A small audio captioner, trained from scratch.
Model: 10.2M parameters, log mel input, encoder arch mlp_mixer, encoder norm layernorm, encoder moe top_k, encoder width 128, decoder activation quick_gelu.
Training: ademamix at rate 0.00075, 19500 steps, batches of 64.
Rows from block 7 of the audio encoder of a small audio captioner, named by matrix and row number. Rows with one number within an expert belong to one neuron, the router's apart. Each number is 500 + 50 x the weight over its row's rms, rounded and kept within 0 to 999. All counts start at 0. Numbers have three digits each.
After each expert's rows are labels from the 100 clips, of 14976, where the router gives the expert most weight on average: "top examples" is what is common among them; "band" is the frequency band that holds the peak. Only what is clearly more common there than usual is listed. The data: notes from a synthesiser with random patches.
# router: router (encoder.blocks.7.mlp.router.weight, 8x128), inputs 0-42
# up: expert up (encoder.blocks.7.mlp.up, 8x32x128), inputs 0-42
# down: expert down (encoder.blocks.7.mlp.down, 8x128x32, transposed), outputs 0-42

# expert 1
router.1:449591469458541527509491554512493571545531475494479499503490525559513463490464452425549532425559513454564584430483535555448440533
up.0:482545511475476459534546480507491490510524475457526570498428516427496498485575450492594457495439617480470518466566427485470446543
down.0:460498479492457480516600409522507494577424547525496554534512479481579566407559500388476547459535573557529473537467434428377507447
up.1:499578548526461396507416392526494493492555481476463571572490488421511529481458462510571509568531477429527594597614549503489493490
down.1:388488425475457444536522441547578522461499514562477449474591515485466513505597562404522476507568482551560482491435489449527522468
up.2:446538480442438401544588502485502548524483497540544440402499558527609520541493525442542516462578380478489517437375501529447453500
down.2:508485460502450467499542487504530538568457484529486381477516488437512543501546552515535560556436469586602484541537426469500482507
up.3:476499543534556563518503504586489515440526461443487420524460451415543505418477461555467510575499598514522422507461491436591502586
down.3:481481551469587504499528498461548437473408552551557422424513549473511425471507547406458466438412442437485519451516554502519565569
up.4:529505508439493421554467432448468530576481579501635541525474554498478501472475448494462551509518562464566435536556554464460581523
down.4:437531534447448467540560442533583491509530512520436378481478542515533463505559516368493505389547481436584491488492523423468514439
up.5:447519502474375493495514519527480473504524551509527456434437462495556479517527537555590526474500499544543538418480502475547507482
down.5:470462529453405545542564495506570449600502455496446365486524438505489460539594519401469511477494496504591520475458451479506478504
up.6:413534555503512378442509518514497458569485445497397562514503491423655501522555466451570523490508446543504554474549423455445525577
down.6:519459457489435411552511455554472503558488537525509387557517462466517539469590591471513471500550473535504571456537489461531498446
up.7:519491406511484468621435577496474463501566622553554469507491562499470457424483476466497563456536500466500482398451525508526531458
down.7:597553511456400602526473584436497480497498519486561440456468425441520528549495471593450498534358510497436528534515527490494422529
up.8:560491513565547574535419418532534547486448533487557481511523529510431470579504397471500404457546414483652479521573541452520433368
down.8:498436458477431481551418466500469481509568464590408499474463463485475487488496489470578490436480471577465510494483516657550589490
up.9:600376525550534521510465529484549492495474606488544516494512454533463436481451496554446607567540426418402449515481520487419492463
down.9:559446477546448557512483479433450517488544513547555446445497483501565599496468441586557469499405582522469548623441467545498509514
up.10:484518552479501500606438421583464467539449549466507503489484436457512456472548476437500459374524525499589471442531549428581514476
down.10:520496436393426474586471541538534490539540469476547414456470521522489384507556519460494459442544512463549461363410583579520514506
up.11:551538535505496510467501510488447503426470533413474545525509435518448519510543477438471602465623549518582507530502470495480442526
down.11:582492572514427569453559566471465467509520522453577496415423535469423487596458463598441417508423536533519461554518591550576397489
up.12:412577505437481430514450528478513476608499482483410532563458481475653481442536490540602553477475425564448623413602450480458499527
down.12:478471506572448477503518460546420505523542506527427380475522500491505542496538621465504492528565404563502487476548439426550485458
up.13:604445509446535634468455433489516560497516522472576485495486462503398457565485471479470446518436452521548471518510567515526468423
down.13:425475488450485408605493482464497521513510464528398487440515546481551457479571506372524473427571459483565487438471565527553531530
up.14:577440518551564592565533466518458474557474579413509572481552429545458504540547571506469442519408467465587446500493508464426503475
down.14:477444503529406482517539423521514428527472498508431461476534541569457516501559506357432536458605504500551506527489482431449532493
up.15:484442487526450547488496395498541523490488568426557511502496473445487574612505502564512445552392424631511504513509514440504498559
down.15:435509527503493449606526491592528416423526544527494444436431536527478459496556542379575507438563443506579466419432552486558465505
up.16:510486502581468533548581508530543468493401521472599461454446540514493501598521445467416532475539521523540497502553550467442493445
down.16:451459478461494509464481497540508497441521460522507446497560472492507347442537450404543544427563426522544438523469585490566523480
up.17:424536544435498418510440526465483522594547485438473527550470503518537517417466540502490464522504504476556507469523463538436437580
down.17:431569473407491452500570512442475533585461483581346466524535548443514435556641590555510543454537417468534510474491508441544589452
up.18:464500467571539396451471507499483434510472458506495545464395487490585521551538438565584563541541467415608504501539465538427440491
down.18:412480434481434490451455399521533495562513429535500364506549484524531468498558560464508504475574425471486609457521486469457460386
up.19:440501490561507470536491534513471579529407490466530589567590517486526499512481449390448512482564474479565520609488499469504489464
down.19:450473513462464588514606535556475509601470505480472418461544519440464426528644507459433447514485491558528492409500480533454483476
up.20:474498472514488547445462501540451561584490511520566466520503475502405501529590465501557494478465589485466564412557513478529469553
down.20:507414541431507582519537447517545524490374455513482505514496453562536425413528556433491498437613603568540499479466477583419453405
top examples: pluck; echo; tremolo
band: 0 to 250 Hz; 250 to 500 Hz

# expert 6
router.6:528431511506545548414505438444489500556520479538532534498512507427459456492448423636505426529501474490421483493542449533509501491
up.0:451449548551535523502529547537530543516509409566433484432488504425455492489510430445523569493564485462535452553500492471517466458
down.0:492498477528468483428515519479543479546482560555576478452520604456487494545524553453546467582511432490536506483528424367495536566
up.1:475418472531554506620454473464616531492528454500564498540509554541432508448512496475545507471552482419466493583532415419559480487
down.1:461448422496388565517488433502523465544537506628531486426563432443472524539557466505524425452425460587429509531461478397542519478
up.2:463527482550477495492530561551561500488448543547500490501453489513490524585506518419552538464542483545532438502543418509515508475
down.2:462597468444485456441506561451476490548476587503465458550531559439403439596440559383537429412570523493526463493494491436507567559
up.3:453546605575573467543411589473516624536446530555539525447470447464491426558501463447537533519565568458400521452475450441443530573
down.3:449559421473576445398486551428446503521450588522506492491494539454424519525441561506568450547589529494498524498522481403572505540
up.4:543472530467534567521423553495550486525475656513611539534483379533452470442518425432523443528545614457414443475515403461579512549
down.4:522378498493485609503561423465475465507496526547531485490607442547486507460540502496478555473462512541490552605528565472478432420
up.5:550515472460568490519509523487488491469460516482489465375528549493519515499468591475488416545487438526536557519283443581461515558
down.5:468600546402502438432526597478516515476511497508426591564461506524530509470493544456460604435534533493542542427468471536471527559
up.6:461512547473451445490455559509504527447542504524504476451460564569435407463527481460524495412393476401518548506497564524466493474
down.6:532545392435447468479541534399448487579516564549500533482541578415352498513533524504508521469488482534560477522471434414530581546
up.7:490487482547535551549397492501517493435473460476479463566527676600436475578508494419539527531483559438566492467443529446474437562
down.7:473528418405404483490533484491494484505586600485483428537521493509462502644458465434497454455541488519512454545519514413473611500
up.8:428523556489568470599423492545523504459576499511439508445491461471518503418540415499502518514480448456509486460523503506560481555
down.8:525486534563717438527450549516521493419421565514557530514556545517495466387524461530377541526525461573510395525513513378513554526
up.9:492527576507496583533529550531507469522430480516454570477534438482469559465557552433467536551478473436506545451542445510519500552
down.9:492423579518623518527501483470483537483459577524470549506563573545432500455546494456431461488510564487491502596547472460460534425
up.10:479506539472493487462586516477487416535494494458500479457387518548511504639494537576504431419523498452454560395503546527523418486
down.10:454541567495447491502527514507545502498485448507449492424426519538448546646516466421490465493466548431588509487398477528495396472
up.11:501512508568547463558509521604521497586448474428505422524496590559417558477527609482525550570453566506510457509470386500481453595
down.11:512517522453536450482512532485463510512449602595474529576626499472443502591449528407454426439529492474505435542497493433519575482
up.12:432483516532459429527451472500451588483604450512431539514447496416451548453495406560498475591513552542448579460468489565486518529
down.12:518535544544545505552472528530599531469480445515539494460542511559585398432488358629435497566553509512463508417561514480486450499
up.13:473580482453410507522507442479493502510593524589417483507545423436540445424518422538622542462522424444509535526503462468542555493
down.13:440488471550507395544452545529459492584427549444455494529503604530564473455454520473596615460481533513442513490495523420498452531
up.14:456403452527520463494411507498451605436556492463444548399492519394416448402477463520571520550502467572565517433454481521475566467
down.14:526534511531442495590492544439556553509497434488398511460515611569516468440535444589454518570481411475508441529532460512414523464
up.15:422482533481427530435556480562463502587527434372408503557442463509516433603499473528486562476564527523458433492583529440484500416
down.15:464537546480478499563443524581464537536563370440429445470498540551537499609465508515574555494479534428517537477516461504459472419
up.16:486480540495558534564551463565490460562503449439434377567495619540469484524492528571571474471439490502524478494425440511545409438
down.16:517526436463551437461537464478497430519518600550455500537510408463521566614430570431530487484507570502512437537519489465539527439
up.17:484493518483499511443500505462569417536469462512414551622432441549587458504553456493431543428471517635462481529586559499450475592
down.17:474539490507466444471498539543397453484507474478474427492553527494529563482529512527578526488640478487562546479524567501509525474
up.18:491513568564532567496497536495549448503428465531418452424442524449448489570562490494603437505510619494544542519532429460493521524
down.18:427559484511506495457513544539530501545428610506460538470541589485464580579451578336534481568542521488529509565450497417476541562
up.19:514476441430461506450505393434498566510517580473512513532493447431542435506509424571571479407534465498444518493518468484608605427
down.19:454586499480533408524455475498531433534529546435499485564438550486517522492363614400533469468464518430532441449454546509498468483
up.20:448556457508504530472474592540592412418509529512478443486549575493534484585462501536537488435426453594497486519576585560516489419
down.20:558576467451370472435559521450459445563513558547436549497475509391437505506566568505453503420510578556549496457415492532543433530
top examples: gate
band: 0 to 250 Hz

# expert 4
router.4:400424511619420530498478485483507470429540577468552519522502540527457460517518511565573437470451459475509500483466557483443479461
up.0:442587553593600475566528511530451484513484482568547502587528501534475457489393431516538497576574451442459552500526590456573488429
down.0:548484479469472476520519493448515508497573497550455499432502491525427484489482557607508512540466354447520500573601512562503535524
up.1:472502544547414491507480511578528415480513459525449508428412510512536474494500537527483437457443454574495484378544569583568458562
down.1:553487579481474476511468539469519475528463465406588401499516533504514469489512558403435513533543464460537536439425537527384447490
up.2:460536406605394511429547421432490513455475569516522610451472518581532491488496518504493434393375515518483563460470549457486450542
down.2:394516574503428450514521506531475513473516494430513540443430488473509458441455551443628578510561540429546572432470514495460530559
up.3:478445476461459570564459560423503484435518542558491484544495519575505498502489485435533531445536542503409420481472375478504516492
down.3:458499567492526546443503488452464443539597483538494464552651450476522547444399504636475478555484444565503510557572470399548543538
up.4:431472547469419506492514413472463449496580559489533476429533444464495460458552499485507487460538465560566402539496574449532630423
down.4:466453544385489478524484529550449539499462428509487531545444526311601429477479385437492504440481568450470342417486504383498520465
up.5:454630619567495492520491504559451394465517573472538453486415482444616409448512433499525460439410574441449558500493501525472420499
down.5:317537473523498449550522483545488485343454534520591505504521537469559484572522439418596529524440617481527499514393445467504503525
up.6:693445469492530581421486481440536510474506447475491554528532460480494479610541522513520435483512546548476485537507505506545536430
down.6:508436503437608517562449429549469488462517422576495516503466470416538613436551407459587488467455548503485472483481437558571450461
up.7:471485495535524517480445515499471402461633483533529452489521499429574454491493484529602442437454437485484526450466556527533490525
down.7:490464492428469470576548346523456561442398492479493516515481530460529485459602463421490497402479596585496495404405534495492480455
up.8:460484597575549500512401463516554496461511557515571494425473489436589527483492436544599448459485453435459513469499441469490434554
down.8:451504551413480485509588486487431433465409623426478467504543533505503487549503619441474530409526578533480479461406514476487500454
up.9:478484440570476558543488478565431509516443432551457475535505541472455433456483495477574577445538484494423513545457574486525494507
down.9:435568489412446411512480522471561468386439536465485485508440536481552554595500480432481543572506554492475485529413440579477447477
up.10:461506472600512502442407475574546455488512514513546547499490539529463475463445533448580492475443526465435586508424402427516541455
down.10:387537542464409439536539484551425461504543510555504505509507491510514587538504478498508417543438534564553550495416465542494502495
up.11:406495565450523604432485535494488565560478473574413547478578458550450524465568544437475450538526413544457441545537498474477612560
down.11:452608556463534399515494449538493509528447495470513515588597541456549484512500533544431454533486529501505430545439423523493441497
up.12:477494457563493527588531568411521490431509505637414490541495509538472500442522495516499641464548418491472482536431484495437510524
down.12:568617472466562572512512516477523506570521503549495442598610500506494507528488522577500481544374440614479458545496434460489526488
up.13:433532472478516437442515486563455488414518567514568443532439574568525490489484481467550491399552544497498509438514544485474450460
down.13:412534537468497474476575484526482524475429532484487529446477468500473382452511514531619559443494507454449551488562486380520534531
up.14:532474452531531442462488555524586538458473444440494490503461480475543505559571538619484455432457441522562407507558565577452539419
down.14:466516514465512409436555479471485491499445429385473479552560565511516518559555503450439501510568561601537425491415567602424447425
up.15:585477505515486601452503477483517569565493393515484474591576569531493484581524512464464520479580475543477452529607472434523563481
down.15:465471568434509557534509450513428555353490460515405523408508470536476556559467489489522505475422480481502542588481421508500472458
up.16:473511455505483477510495517504457456468496558525535463522457622526468514493468521496562540522520647557431540440474482529478476596
down.16:464530485476397541523554397577457502442471511533567464436497402539452524542556467415545529498512563529552486577548412465506460519
up.17:555467515461482533594479499521417502397541536497544426505505411506475436488485349511404506466418457492525420574475570536592483470
down.17:472424495458435503530506528559444473498557479516456554511483506415558428531531443544569484458582534457439469447454462509467492424
up.18:440476494501478510563523489496515547436459428477516501492512525517567468548462528505503553491533432496473516516421569521435545412
down.18:487537542432508445468510478480511511462449608421488552602531566553558538528401449447478519463521445539474434530367479568432491479
up.19:454504476478493539618525552473501395497447568547516454460434580498470532492552442578496449466418651608514561465480492587536470476
down.19:441461445508364501499461464489456510383464525548507529500522462522530497549587491500561508537421451551495509571510468504478416555
up.20:671498463479499577466511443429570568490501423499490546558555471531455465595481562526488455458499498478484513519546515496486534447
down.20:488457523427558546574489484553534501419460434490464478537475536469504600459544419490597515459458525521503494507526453506538512438
top examples: swell; noise; filter wobble
band: 0 to 250 Hz

# expert 5
router.5:487443499431490441517554497466508474474476488485462510484570522461482607537563579530446518539538521620565514518540501409441574358
up.0:466415489402577474553445486520511543408507569453516392465557592503522534464521521568478565476523433573535476467470542502420503492
down.0:393568600485500544475504476468555508411464507523425475525466469523497479537508566514606557437525538441460546500561500501504482450
up.1:547501477573572458450516513513481484470450492481497545613492511432465474600469535456473461505500492537518494492407472658490418487
down.1:540525437526615510548502533460477496463480442469476482445503512548521447539559478488456521574500381441394535572605477389512578546
up.2:486430531492598572503512593406575499594508566548461444446509503435404524528508585482486487564512521534452599476487480489504545510
down.2:505526543559500422438435504394542519476504442636475449443462506423560583458525461514520468449571420486551462490507440481475559521
up.3:474529578439520559471462450493531589508461476496494424572535518592507455512427506385492465455479472442523466512418520527444513501
down.3:455465450434576451610458517460499581467494425504428429463484512495514443518481628472512545468501504487488440499492522484435554504
up.4:455494543550499568574497402496509524424499603557579467408472470535484506590592467471475408541504433521465509540518527515581397505
down.4:398533573494480477485576549485537526411454487505474525511551563508460436567511510512560561476471528546475490543463487471517503512
up.5:553490492490573575436463521509436461530623486461467562514456547446476449541515505515551524536480473472474491542508474589452521464
down.5:510459407468465349507449432603413544489550462551461490437519578390452517510507469480447497529571435471520531555465527429453570515
up.6:510390498464547512487477460552458485522532513523492522532524571423469511433532571548559452448473508540533505526538584475537510439
down.6:515490513504483556551516466475521401505509533528464420457517459500523471533608495479510523453480453475500460444472486405545475388
up.7:544593547590508572561491456465455488477536485550503456553503515499487510570478533410504490378403519451517465518518447540463510498
down.7:488478430462463459484435538489380555530562423461593489462442497533432467478512527482461558562494478426604517480446513454467500531
up.8:528480519539453407504440578486459519542568518471491455503465624458529508434522475552535594500518465425482498539571448395463598496
down.8:502494534491505532515482512505473483563502556548529422475559488438527601548530584512511472543535480520500477497515540496464505449
up.9:485481510438470609479484491511557564569563568511508517528510384496518490479531477463463517553460492492335524489502494490533496567
down.9:526546426454495376511431504493481530531623507548504432509538560508462510492418612474521534606487374443495467537483505391506595542
up.10:482466567421489538484437573492621493488482371568404444464528468452504418449456402542519443500559481481513467502405581436532436532
down.10:438562484507366531507538473462591519508537490453514527444525536558419493577422485469483499462451566502422538529484484496480420411
up.11:505444399557522469567479588516460464520534448463450523551481630490472483460397554508551559505453516512473522509452463496526443478
down.11:467449459481466476463453468449435521463513418476467483475486543380598519546565480477462468596584395474537518559525560448451530487
up.12:536524466495564527543434531472543461496558541534486511512413472507577528467551539566452507526490478313456507427533446430556495496
down.12:523465508495527454588452503528477470510494501535564476508573494540521515441480404414395476516451482602519443540350505551497519522
up.13:422553571530424443428482476506425519436440498558461498579538553496426507575452504484523538543543501525543480510519489489584505470
down.13:554513483539545546471555434475534540558441424435451526455465589567464540557496484509382436496510496491426445615533496420488544485
up.14:527551510386457457428488543462505525482454418556476443481524571502488480422482478474506545516567494473535510563532576421525537499
down.14:501498450460354508476571467546508572469478464504476475459488610527485604547481526553487445575489489479521502512516528462433519412
up.15:557408507482546540490511542443563452477513592551530483530510451536465483497512496418443516476549521517507466418496441430549499537
down.15:487510578500479506536529496571511500449569545536523435486592530558396544540496422540502513526462432575517476482473448464530551533
up.16:510616430488379608481551482435465572578549459542468488518530374453501502525557515459522446518499534514436540496487444451585520562
down.16:480542432464438474532546438561426565494475464536595479436541516555428579575406463561479399557470509533492538593461522511511547585
up.17:552496481508551505513508525463546518439482539466489580614426445509553518491555430374446547477477534503515402556528401552490443562
down.17:574469543469623537507436475612512500558470536411616501552445509445536498474490525526413512588521552430527455452498488546446465462
up.18:501467491462413430516392577473475475563559472528492522560491589487519457425549443536525615514501500408481509511605502413538535458
down.18:461498454502446432494494508526464424487490518596442481477482491433561575555537580517463546568551463520515528519513568473474447445
up.19:576481451554508512420429544468445506516570492553488552605512577509531463459565411471514433546479463529426470500483523502575479567
down.19:478463512415471421498505426548448471477472502618522485464482547492513482534540518413527529596491506525537515549461553406493524565
up.20:574490496457453486463574396521548416435604482431475454516364605479555542431485539483474424458527507497533490458501498502461448466
down.20:616431568465608418507437455489531379494525555474531493534470432441493431448580503487445480487481573530592425434476504546438534508
top examples: pad; narrow pulse
band: 0 to 250 Hz

# expert 2
router.2:584499422525527555490420579506604467521517499450514466490413549559455408433519539439505575478554515501411487525504495457595492475
up.0:487602559533484401468533504473541491679542558504603493538530393495433529508412488465566465562480598490585496469491443470474569536
down.0:437443479496509548511510498439461512478539587540543513503435503488452474514531524580554336501544517472509514545563486559604571518
up.1:548438494375486453524463449462493604470413574437587473522476525433465504503522520562513512532508528396473477504583498494454545451
down.1:415456517471566534490575424455525484518402502530484470506478500466434556500564600439520513391481576500506431551554570534523469481
up.2:547493534469445392497513521530485450579528498530436393506538561525541515476485576535515527491478484489501428477499475481550519422
down.2:549508548446526483413465466545457453459547579466516538608564392468484566561495481433469541559479493480565421507541429501478547470
up.3:526486462485447503455432468548479565521597457503383474590472585477489496536524507484473482513480543526530486496476542535506458591
down.3:485538587525460468522553561533491557502400469498505529572470576481561484603406495529538419545475534394514479506487599504453477470
up.4:516510518425483503558454468465460553535458561434534479511478501543422518450489511550463521476509537544454476441560442483452561522
down.4:474450492521588532497535550431519498451444441483509476459517440499478408536602570535527551523500525554445526503597470537599467471
up.5:458522451556490439512526552499436475455543401508387501439504491458478507477394519482420552555516519552485538591408602552529521529
down.5:486521540548464583451510530469522525515483527413502527553509527528576485439395508420432436553453518607472461501502472465449439585
up.6:552487468517525570593511495498456485544515447478450502563500497535530493462513504526475514569385458465517524535409476563440532527
down.6:456561489418519449528578477492464518492485555480437372511529506526482535518516527486472556519460585482434437557511429446552625597
up.7:546493530527511536510459408492505468439463533465514489545571489531551430595515496501565557452579453526330520507598433456576580455
down.7:523587548427537472519606470510518482474480484493387542459446456466605581475473610474433552464516531478487515510507523442525558537
up.8:523532490575509479454526445547543449477543420502509532516464588560590434568477505492601529436475392378405539447600404473556507389
down.8:403585551444431407554523422499464540587522503545452451477545507467534567515455575442558620490502535458507568467553475387501514519
up.9:515479544549514349456510527500501463514528440603403568506515519463548608473529473544472508574502420492493512511590489518501539469
down.9:530532568420501490500545466556494505542531534415499456397510469480575501524525573451426401439483503558536417382471533544467516448
up.10:463469491460531472538499628566416514482417583478550492418446550441493499531584468547537530496532578477590410419566529504502485443
down.10:526507475517479547482441447496446529610429602494700477525506450547500500432545620496541477484459546468466486512493526377558515436
up.11:469481553551503524495403485620502531478516465521417544464513463441494478526459533499538523566516522491518470633443530540579476497
down.11:450541458486600455582454462391590556455431443537486507482497545451507468457502562376454469483470491533451429457543532521487489571
up.12:508487388511558479550483526524452589457519470458439489548528454479486466450411506449440561518424554522437488532394544548515523546
down.12:506526525528455481452497534491523507497508543393533459545509592565538518486522488503447524574390442549563494556585529500520475545
up.13:415472422432491500499498533515543499480574462445447497491478444490509482479493512514477540523418584560525393599483548567542536480
down.13:452562503474442425439451518411547624435501487496511477538496578424486516487575478503427522463475499485496446383478424500512512537
up.14:375589587479496514469555507499445505496522457540413507461496505586484452525479544539548495460549495486463530516531468526571456454
down.14:378567451495588439475508523441515529454477526435527487472523547428502487547524494413459615562582535486466508534592468484450537495
up.15:456594452509498557452538554418549492539573508519533476471469534471523446480473528528475526471437464563488467601477491552546431514
down.15:501488464546518524496581518512527523415450528523480510470453486457530549486507550477402506570559532583479450544600465583522455568
up.16:561514505481496504483494598416599495533551528496502521463449477569447379448443478569511461471411447444446488487487475504479512533
down.16:559489466543387513487573527472440433537533556556517488563483446497453590454489541442524526534468527551522628552510495479535538562
up.17:445548596398423504414569432529462567541461472531440511528566476491487504591475542540528513482504419551435580578568530523477597436
down.17:383626467495610417523556505532468497532420517531447461504471489462472491521549651487466555516519569464578387445496514571565496586
up.18:527473552509545485517456456529443487464553434480436494514534483474607459464590498541427475488504477537441532475604479429548550446
down.18:465519560460529424547539532504465464441471464461433422477499483478599528429497529470494474481473511521533475391485542545397505472
up.19:514494506494487503527449602372580512524482458562455433512525419539516479429491436503475462485489393527445471520376524525538501567
down.19:593480511504515409473490482406503465439514467554439511556471485406448512593529543466463504514514552536493417499562535505516534484
up.20:503563531577508533393575499557469499650467518564484545489450432445445509528440601528550487512464503564463548485458449510531464521
down.20:402612486485578379528482544492515514462432503544420493504400498531438451520569505444527475471594571526571556462495597522499481510
top examples: gate; echo; noise
band: 250 to 500 Hz

# expert 7
router.7:484589569507484424577458442539438476441464469500487447473523437514522515517484519423523516500443547469518430560453534520530459616
up.0:524355436432518574490415494456509570486489587532524518473523486564493425506542480456513495516507389492487489528456530479563476526
down.0:469463490555524370424498545439496452524497516569485553476428490487454528467609494504488509562566434548578426531590575542554513429
up.1:436502499484491510565524425519497497387526507504529385427449490521452558501526505588535434527444560535555642514438461571456465457
down.1:521597461524571514493476504447519459497450497524483487385556468418521479472560532517547500454545512548468547468487477483553502534
up.2:492428454478459498530520531467462579448484503445525599512519589432450455481563475505462573499523492537483483485566481495492645471
down.2:581401509508517461520413524458495482461529413514489613552448508449559470433549452514432493562508452531510546520604495549506488466
up.3:487525516507448531517477430552491460544494490567473494501473479546509462554456520388564555435547505394486483535487453464541488482
down.3:495483473401451536544581427475542482535449399544502455508611422527477529470579566559576418474480448557429527572504497421586557422
up.4:455483539529520515528459489488466507558575502468474518500491495449487451497599498444460554474518392441440567413540433490555496466
down.4:468559451494541405496490533471470540581543426560485539513461474498508517502508409543505526549550399482426573491641524553453583515
up.5:467483529475492504536468497523380435499438571527605493445499534495456507551532592409541558583448475536505502408510539437512538541
down.5:451459456547555504580520517550423581559590505554444528461516498542438544563390530549501494565486482502569472536532619596523540602
up.6:493441524481525533522496516435497467480543471561522503461505511611464388551408500466526490437473505417401512537471522523574499515
down.6:528480505507597529532462582581513418457570599517555490508475423527456394504472436614487541503570503455478523491578494504516403451
up.7:473445478565532536549417423505548624424533519494522488514489488630485391506421468458489483487496457430457499469537505424490484436
down.7:650531442435549501535420508522505445406635518441507458550354470478496543484483462483458544487491573459442421423473509513511467545
up.8:456459422388511596565444497418502570521580522530430476513570504505535388504453452452499499453558466436474561503423533414601526404
down.8:499461444486465402466482501485522489553548457636473454499424489472455501479566520505499441499485470463544377495603527544571540450
up.9:485507546533469534441489463430510521573496538518499513530500501470513505476533574615500523403609549529490569514513424468453489586
down.9:428521432523378355497416539506557555482571473614468523467397520465495509472571502482428563471534416503480453462515474565559604462
up.10:486498544524506550429544469474459486634527478457463506586537490411514515559585509498435571472572475520486530493559411403479514522
down.10:488506372486483374425405513444491484566603505563509517491416539528536468435483449477523506461525402514448432402502499564493576496
up.11:563524459441512549498501454532536502415452550388500553584538516516503583464542476441376536512553529612590393481511517545450453503
down.11:526369583521497488466452434476536499452552529467499544585453526520568554514544442492441485543518422497513496483597494459389478486
up.12:473543518544556512505466491522442439619547481498526538530536534468501551537537612513576544539538451493481611436530454482503531508
down.12:429539490478419465552486481524429554599594440473453593563337548580455464508466462584491508486522436473525542501550529565454564493
up.13:485435520465494557587397427506592445456515452451516462467537524552484459480584526532526476404506521428525435394568528498517498454
down.13:470473501425467446451423502480480470475497486479381488544458512508523502517513508486476526555591420506479479458488589498449618503
up.14:517482557387516487569445556545540480470503468410490551473467445517549465536448530464535515483506547467413453515483564540534498493
down.14:502475469478606540504471460495513502373431564442557480560501472578386464511453519471450515485550553513459441508464548549425468475
up.15:536451536380388510530472553399604598532558406553421491476486534523561469514504463476463493470503444473453579481506543451446474520
down.15:552463369525486370490486489479530544523546500558470455501438574431438501513513502406484461456493470501537426498485503477487589482
up.16:457545508366413482601480420493553508585508581464562480506507504576568513382524485536478611490515419516556546503571528383445520603
down.16:483418555428577475534509514435559448520524488449400503489444473443568526474555460494489616468515496479432442514532500436486543495
up.17:477496538502498593453460470440544483656465545581473488509580417433461429485511512426513533529445406550389475505472492501609485541
down.17:592426508494569514439492458514480470480545535380542592565478477523491438514449448534441489560506503480586437499517540575489469406
up.18:502507531557524426490520536504537502502494478550469624408505456469590538439475486471440401532553431520604491549570521508515463592
down.18:489527562562588518478585477547481519434407552462649426482482491500435524452578425552437553423520578511496578555533554494524464487
up.19:561454483446503493535436522537390476481557411519461568546411513513507437476541507514543521579399609413481574426510541532428528518
down.19:471371505513437477583474453491520522593654477525446474531513532471533497518480522541492457584528441490509549530522525436407578450
up.20:500438505478454536547428547468441452518557475532481520519490526575408435473542533511549577514489438556495489422518595486475530545
down.20:448439460483471440479502539481494520555573492603539468490525528523430530541420529500533426547465420573517503522480494508468565514
top examples: pitch class: D
band: 500 to 1000 Hz